A small masked spectrogram model, trained from scratch: 7.89M parameters, encoder arch vit.
Rows from block 5 of the encoder, named by matrix and row number. Rows with one number belong to one neuron. Each number is 500 + 25 x the weight over its row's rms, rounded and kept within 0 to 999. All counts start at 0. Numbers have three digits each. After the name is the row's rms in percent of the matrix's.
# fc1: MLP up (encoder.blocks.5.mlp.fc1.weight, 1280x320), inputs 160-239
# fc2: MLP down (encoder.blocks.5.mlp.fc2.weight, 320x1280, transposed), outputs 160-239
fc1.851 114:463493516524474500502500531535518462509461500496535493490495500501498509499498489491494491525516491535537488532488526500492525495489501533447502528510529500553500510492496480555507499484502494407504514500500472496510498479571511521531485503
fc2.851 108:546486497515482516505527493537513449500501501492493517484505554501517479538507511487503487506503518504485472500503554497500502483492490514510507510522482500495500427526492498458496530527491516555431473542499499480503523490500502500507490501
fc1.852 108:460488482462535483509484465543463441479516507519555509527485567522496536490511500527509500496488515497492527513500480462489507516495518449496517499515526519493509507537488500491525498514539433502534501477514499500536416499511520501495484547
fc2.852 123:521483448535492524522520516469570513504499502514498510502506500501527500532517529508505457512512518507512491489527489545500495501499471535576494499541502494509537495500491503506499518501452522498487496509470483554503445506473504506504545423
fc1.853 098:465511502497497515504503546538498500501500473523498505516499467491433500530514510500491455506494504522486533501472500483508526534500483494450473537521549510480496474474510443507562500542496457491488449508505502497501502500544500440487538530
fc2.853 098:531504489501500547489480498529497502494503561502486496491523498484522498496495510471524535491468498510527483494522485545500498492500539501515499489498506483508505509558485522481468481500498506506525500500508498506534539530488500533506486442
fc1.854 094:498497508516502500473480487450502497504493511495499498482475524521538508549402493514491485502488496480485473499477516505517493463548457530500502533512500496492476544481552500499490494493502475499492510494491503570464500502464499504478500586
fc2.854 102:487501483526494511498505511521525486477500487512479480519499477470478513472500501445512490508462500551498512508499541503508499533489498523501529523501509537502486507494512477494498499500513493495503466498547493501468489505486498466501525500
fc1.855 060:518500500497499495419521509527529510530509502516516477526518447553545520523495497509412503498461504482511502463492501532453479510507501496465408468442580500469498500500501473495522498505506501486496541493497500504569421509509502547500482502
fc2.855 068:531479511519512489501498493500495499492501506504514504502502453499522515487496496500529392501505501511512529495495496471493532455491505464489498503523497533509498500504508515504470511471501476502447495503481499507479441527523503500498475494
fc1.856 079:466486473523495491505502503485511502511500500507509495439505538531505510507510531495479506475475509479500448508499500532519544527513550585463519504504514496496500506500541501508501508492542500509502517459519488510501501500507518501510501553
fc2.856 082:539502493501475528457501500496503498489504535528476503500541494495484504507521544500499504513498481500536502502528515495461498492497503474625476491453481498481505506511464510476496498509487509488503500502500479501566504500500494510508494442
fc1.857 090:483506569496512467534479489514504499493511501499590504490509521513498513499495492564497501491480485467504552500494507504486502468500485520481513519500468507499511515519508486426532500547468505535447478500533486509503530455512500498491496533
fc2.857 105:506481497502461507471504510483508488511452488457506496512552474540503474465502504498484498454487498580529518495519513474461499534499500483501504500506533481491501500485487499506483489500500501501498553465495517493482441481538495500490512496
fc1.858 188:501458512538504434507501393517502496469499507506504502531500472531489522516492590558504461532503463499468501526494467494503502492518501479485469502572506500509520501523522494460494500503500494542472529522502516503465528507482492398500427518
fc2.858 129:499500504500500513492499536472507496503493500468498427463495482409500507492513501446496501492512499449529522505504499542499500476521485454577529482428524521514529499536499502468492496449506512463501491500500514505518493485504460575516532501
fc1.859 105:504496513510476488518480498449498501490488498514487492483505510495500524507450627555490504502524500487476493493497496510502513479572494502498498496495545526515557500493530435417494507444540529480502483500532503501530512501503444490521504505
fc2.859 105:518573478501446501509496485503473481490505502540510504500476512379510501496540408497543435499510500503491502495500553502499501505488501499491532491500486585515485494492468505510451500503499502505474485505490490500493478480501493525479470482
fc1.860 116:512499486498485503509499452492507495517498544503500534493490494492493536513495527486500522511497511502425485504488429475467500492506493501496500482489508484541514534504501504490515492503493499526497513503564490493488500464500500518499460483
fc2.860 140:528503509490517492500494520473496499500501582490496513502486476560490499511496482482480502496498482489466562467502487497498520495491501505497475477492485486515473480612545478544518504506512525500526521501544491518505494504497472487486566505
fc1.861 068:521480500498497500490459501511531541525533500497506493517498539505498512490499501519515499495541501516527526509503474502475501464499503501497508503499516480500491465494498500498499480500619505512446501504501511496495480445505507504469527500
fc2.861 072:467523487500401530532495500504486500491533501506500467500498517500508502505517509459511498472465500473479505575518500466498502500529500513511456500456523476520493459507532501499479497502501498500500493533481498481484461555497511491572479525
fc1.862 083:494538508501497506513488482524504553511499488503455524507506493475503484504516509551485537503509523475548474500512479515543516479515495490502481515480455509515511506503479567500511463474483500501501549502545499520493459501500505486499500495
fc2.862 189:513490499515504494500504525489468407469501498507541474495505503492500524470468470498516470492499506550493493464501528485454487500499505549500536500519509500532492488503522469496499547502498515500475475502493497500502522482497507516501474503
fc1.863 088:501408456509469499512500500459499505498541497498464501515511506501489512507508549507508500498468505491505490500479527517492501519540567500493486465501555485501541494489470498510501488409505546496500529509517548467496505494501524500515497463
fc2.863 082:550509512457472532516462505500497503518445541481499509496474497490520517512497447529467501513383463526495479496508517477498531504500501500499498493499496543498488521485477488520566521560471477526541462496504516500500476504532457487476491562
fc1.864 135:501498497511506478498495489476515505513480496512486529467460500509506557507510424500514450509436511486507501500500499496463511592474505454465492505500534539500503503496453505508490500500488501539520501476484513506502537540472456534535502499
fc2.864 100:502494496500487503579501503484452501499522517492494487500497479511501486491508517472469495501526533500500481502482484511495458499503490580490497500500501492474493500505501459426576546473498500491521496498502557461500507497460518500481493500
fc1.865 104:512499510514546526520499513549499504514497518490540500499501530515500496513500500482501497489487504445476536502502484465508491503530500484520487493497513472498542501520472481500494511508501523492474521549520498521497500496499495501495446530
fc2.865 089:501484529541526501498493418522539499494494521512551521473517489469549513498512517517450461523491466574499475501531461561505504500488506500514511512504435520496481500514498490535501462500497500503491496493530500499605523497501489499559504508
fc1.866 112:514505501519510486503512494480500500494495411510487503519524523516543503498507486509501489447500506471495499534502566527496526464479502459490501513507499501571475426498521500504485500537557492496496495511503465507479499511469503495501516487
fc2.866 109:500505499462463479520531489503499500493505497535490495499505501564495495456408522503500500506496502499478532528487505501501503508520490427524458485492471506467520505505453466547489439499504501494504489502501450500479500489500500499497498555
fc1.867 108:554492434478466548482551477521502492484461489552468459499510511501500512526502501483486557455500554485497500495500495462497505491454491482461484508454453537527497501504492477544513489476502501491482498501423506498499508499521533500501553438
fc2.867 105:500491572502520443504480525486498488502572523469504527532500499497510533504501500508500434499482449499520520497497520580498500522499496481528465496554508434453500507499484528500540505503497483520501498515524472503507466502490473520458426572
fc1.868 095:545500502499467501508489505493493504544487504518500509503481569521502492506493528506486501557500493498476487509500484509482508528498532507472488512479431501499491498472498490526544486492502485513533509535500501496478566505511521485520504522
fc2.868 111:442470505514533486515500531493500497464503518486502502499517461500511496488486484540490503448507503504551507480492515486514498496515485497498515491508584501491500518497481509499477545520502500500457504473519497501548463515482486528502500501
fc1.869 101:502468509465500498470500498493499497464496479534503494526501502499496556497519488468453498500514436490503508502538493472453509499524500494481502428495517527502524490505502500501498505500459506494511501484512493464486531499504482499489503535
fc2.869 100:491533459507513493508530495505483479564563495450500500472490500509482500479523471506567544521500521500498538483500487502538438526507469495497489510501512499455425515490499495502515497495502496528496477532499500501501424516499451523504509503
fc1.870 108:480454500511554500462482500549458493486577502510498488512586498500507509526498515482486520538500498418500478509539502473479457453500495520511498503506501501486461503452493507526519507467509480500474490461495482486570509515541527520499504503
fc2.870 143:471474500485571492499520482506444508438488479497507522519498472496574485518497512473469508525541527500536463489476442502502473490554514499503509470500493501503449502476527455478485495501448521516471496506503500483504530502480516568497515498
fc1.871 121:444517511477500513547500499508495515505468542501592488548505498502480427532508494498503506503503511500495521463538486525479505470500472530520501498510517522488462497503458503480556503527517498477490494484482482591499512509512507522507465501
fc2.871 113:522474500503494498448499483505505506508496515517505507472485504459547504535511505500536441500500485504499526502500514496500543498496505532445512496544500455465500522524551463513500500498526499498535499479496504491502521507476514526493494468
fc1.872 101:486516490485510494477499495497500477520470509484480528508449489487500513507438500490455498469493511510501522528490501559498533482503494498555501530490518501489485453498500418511485496480463442458499502499546518551525496507502498557501501500
fc2.872 082:574448511512488502517503495498502529531498471502498513505506517498452478522497502461509472518499509468551493514554496531502491505501468499493500486498489500470498499481493538500472462513512571505567504503484489507456498440563514473505509445
fc1.873 076:468579498449505499495443497543500479536505501545498499508501501506546518535498518528500470490554511486460499520495501505469519500508503509531458509489540490506568506492498500456515520499516507528551499505551574487486501491499467539492508500
fc2.873 072:511493497523493491501529491493516478501561511608539519531535443482604498538507513498518452473485494510508498487487457536536580501465485551484500497492488499495503513496486489471499523492502549480494512502502523511528521517535496498485527503
fc1.874 165:514482501494482506512492422577414505504384496518509485493519500447508502511533502442485523484516542495480494491492505540495519498529459491501524537504503500504497491507561491501500495489453492492477495502509544506506499493500517500493536492
fc2.874 082:496507491500568507505501498501578500501589501488501507505556509514501575479482516538548511555524512519575549498512503410500477492545499497494445500500504553580500492500481451486502561528509505505519517493503501490500534508518521490495499472
fc1.875 089:511481501506500463535490482490475500481500531500498499500502497472552453490527496508521518538475479458503500475550504459488500487534500504500507483486480465518495468500500508465481476527504491486484508471509494494518493527512501499492503482
fc2.875 082:476499450559500500506505565483503535556461509491522501504459531487488495483493502483490538499413499489478484508464500500494502494512499494505489553506508500464475497548498500515500461491499486500428528519517497525487505541499539527477508442
fc1.876 101:511522531498491536487500507494506489500462517501543512534500498500452504455461500503594500499471500484507515498500501480438511537492460498499481526498508467518500472494505505485465493509496596493465542573500506488537444536445504499502508436
fc2.876 113:534492466503485500485497528517534501519522519498503533508498497485487465500501500468503501516485520483499500502539500494447509510490501567503504498524543456495499503411484506467533510514513523500483505516501518534488510496523521522523506498
fc1.877 101:466503454499475500470491439411501585503478498505507495501517526513543496508477477478498498505465502512512525500513502499500501483561499502507511511507543496462501522468525504481478508506481500501494486471500513497493477499501476501513522515
fc2.877 102:506521489438501500494500534502500499490459514486494499507502557515504554500500496482497510500493507506487447523494534435489500501504494503526500493504481500497487473520503498506501500469495484499555472500491504500472484500511500520502484542
fc1.878 079:507540543464482500499522491500495509615500495461501520493517509496502515504484500573472498495570451499495500495499491502487510502496466491524500497499480498473500502498500494499521498418467509488469529504458497499505516502457503496477508538
fc2.878 091:504500501487498471496495500540498502518498501505502517495507463457521494620496507508511498497530498501518524570513500501492487498502516468500522499503480499510495498489490500478527496473503512502500500501506491503476492555504435463502509500
fc1.879 075:505495469504500537551500497500467499495500544514524508495474498518511489517504482587500502507526464496510469516463440507484521504502494509498476470516476527512500548474506445493420496501491493497501495581498503514536498505485487487447508464
fc2.879 086:501557499497500494499538493489501517511554512465509499472461491501461490506455504498514514537504497492504511459498456479495513528515501519510578499446502511496455444526501510499484483498498561510495499446464534477495497516498508500500498499
fc1.880 135:484487515520491524456431500530502524488549503508543494479507496511493558502509523500518479453492478508501500494459502511480508550476505465485518511499479465505486443504499485468509496512498496528482541439532411460544495484497505495463493500
fc2.880 121:484438501499499486560472495487525498469472486522495506497524498531501466533459506492551499492488513487472499532492529502503552502500503500559503489492588503544501505479548463506509524500539501521503500539497543491506488502504509479489504489
fc1.881 080:503504508540486490471552505501498501496525483502501514479489472498496530533513499466478494483504514497456531516485501570529501533463497501537505491483498520490488490521524509435538465508474523499498477484471494501506480473487569492429472484
fc2.881 068:478470516503497500503553504475497503553502513468505500507463478479495515480483500498481501472496500529520498501571500487487510499493502490510490539475497459499522507528509481489493500510500531499499541460498504504500431420496484503480586513
fc1.882 079:464477496551479483459563498503576495565512498516547508484576454501502498544511498471514494492518500480502516455500448449502498505500554543500475480502520521490521548495500476484489494514501486498497456507500501522500474500501481507544529506
fc2.882 100:576485499504501560500488487521493519464498501429490501502482505523479483455510491543500480489462500496534498549509518529486485505501499483505517508501501483478491449494509571491504506516499455489460536571517521470482540502419551504515497518
fc1.883 074:490484494509491480485523469460499487519520492500491472517485549516474629473472562500528499493501456500498497492497444461486466531462508519493486494476504500513495503482479502481499498500474482496502502452493507488497502456498503495489484500
fc2.883 081:584543552486522588568505516527523541486462498483539498464499419473449471538508495503481491579498502491494500453522516493530490463503511484504544489540488528465504500563533510541548489499500471493482503517497461515499493507500496494529516508
fc1.884 107:501500501511489496482503492549501454533536492553527499505521528505501489481535494529547521496542500508447513568499453484508512537527506502495485490508486465483500451487498502520500496468480536503456462489517544499498490505476510497499518490
fc2.884 104:540507506500541490472498492484562500542500500517502464487504490499519489578460507433498484496514533482504499501497483509510522488502478497501500503504490521519470500503502506484508529444536507518457518503518495521521455477489480465475494498
fc1.885 087:531522515436517500498475583499466498500516502511481482519498523507517459483501486500530466492480528500516500507499486555500505496504459513499501475398508498516500486506520534504490539535500426550480493510492508503488490493507500490468503512
fc2.885 077:499482502538506599513521500497502496502499504493498571482477446517517501570529505501501566487468501494501486547478526496500547498501493461548472551557489513490503511519457501499495501501496506498465509497490499512480499474484467499505510445
fc1.886 067:448503482521535509524539501477484534487498524500500483579494491488516569497501496511500500496481493504500528510498501523451451480501517500511534440487453489500475503492501507499501500474500494496511502495497488505550501499500500501532465528
fc2.886 065:523412520557453545497501505492540421500508493499482510468518484506491486503567474500500478431533501511503460516530490500471472492521498500513528545495498491514500482497502511502516502497512501444466489508479500486466497504461499582508492500
fc1.887 123:499498476484500478466505495487523504490479489507488448515500489517420508561521520515513501499486502520484522502502507501472511495522500502482501501498500496515468501518512506509497540505496482501499489500504499500503499506490501507489500486
fc2.887 125:501502547529460500494494483472469480489501496501500521504509503507517500495460507486514498547474494500473481522442488500514453499500494525554488500486500498471506524510503511494438439499500500507501505500501532517591513509506600476502506525
fc1.888 125:506506483500494501501497417547500485497517421485500498487460484502516500477499580496501512514489511477514502462488496505513484466514541521506502453495487498484500518482508475476486493458510500522498491506498508503500499500497514483502467494
fc2.888 120:526502519492458507481534561499510500505501467500476495503536514450502438498514469508483495487498512507505504494513528493503493513507493483478479499471531505485517468514500574524511500504463535505502556477494523507416479493478500524496501568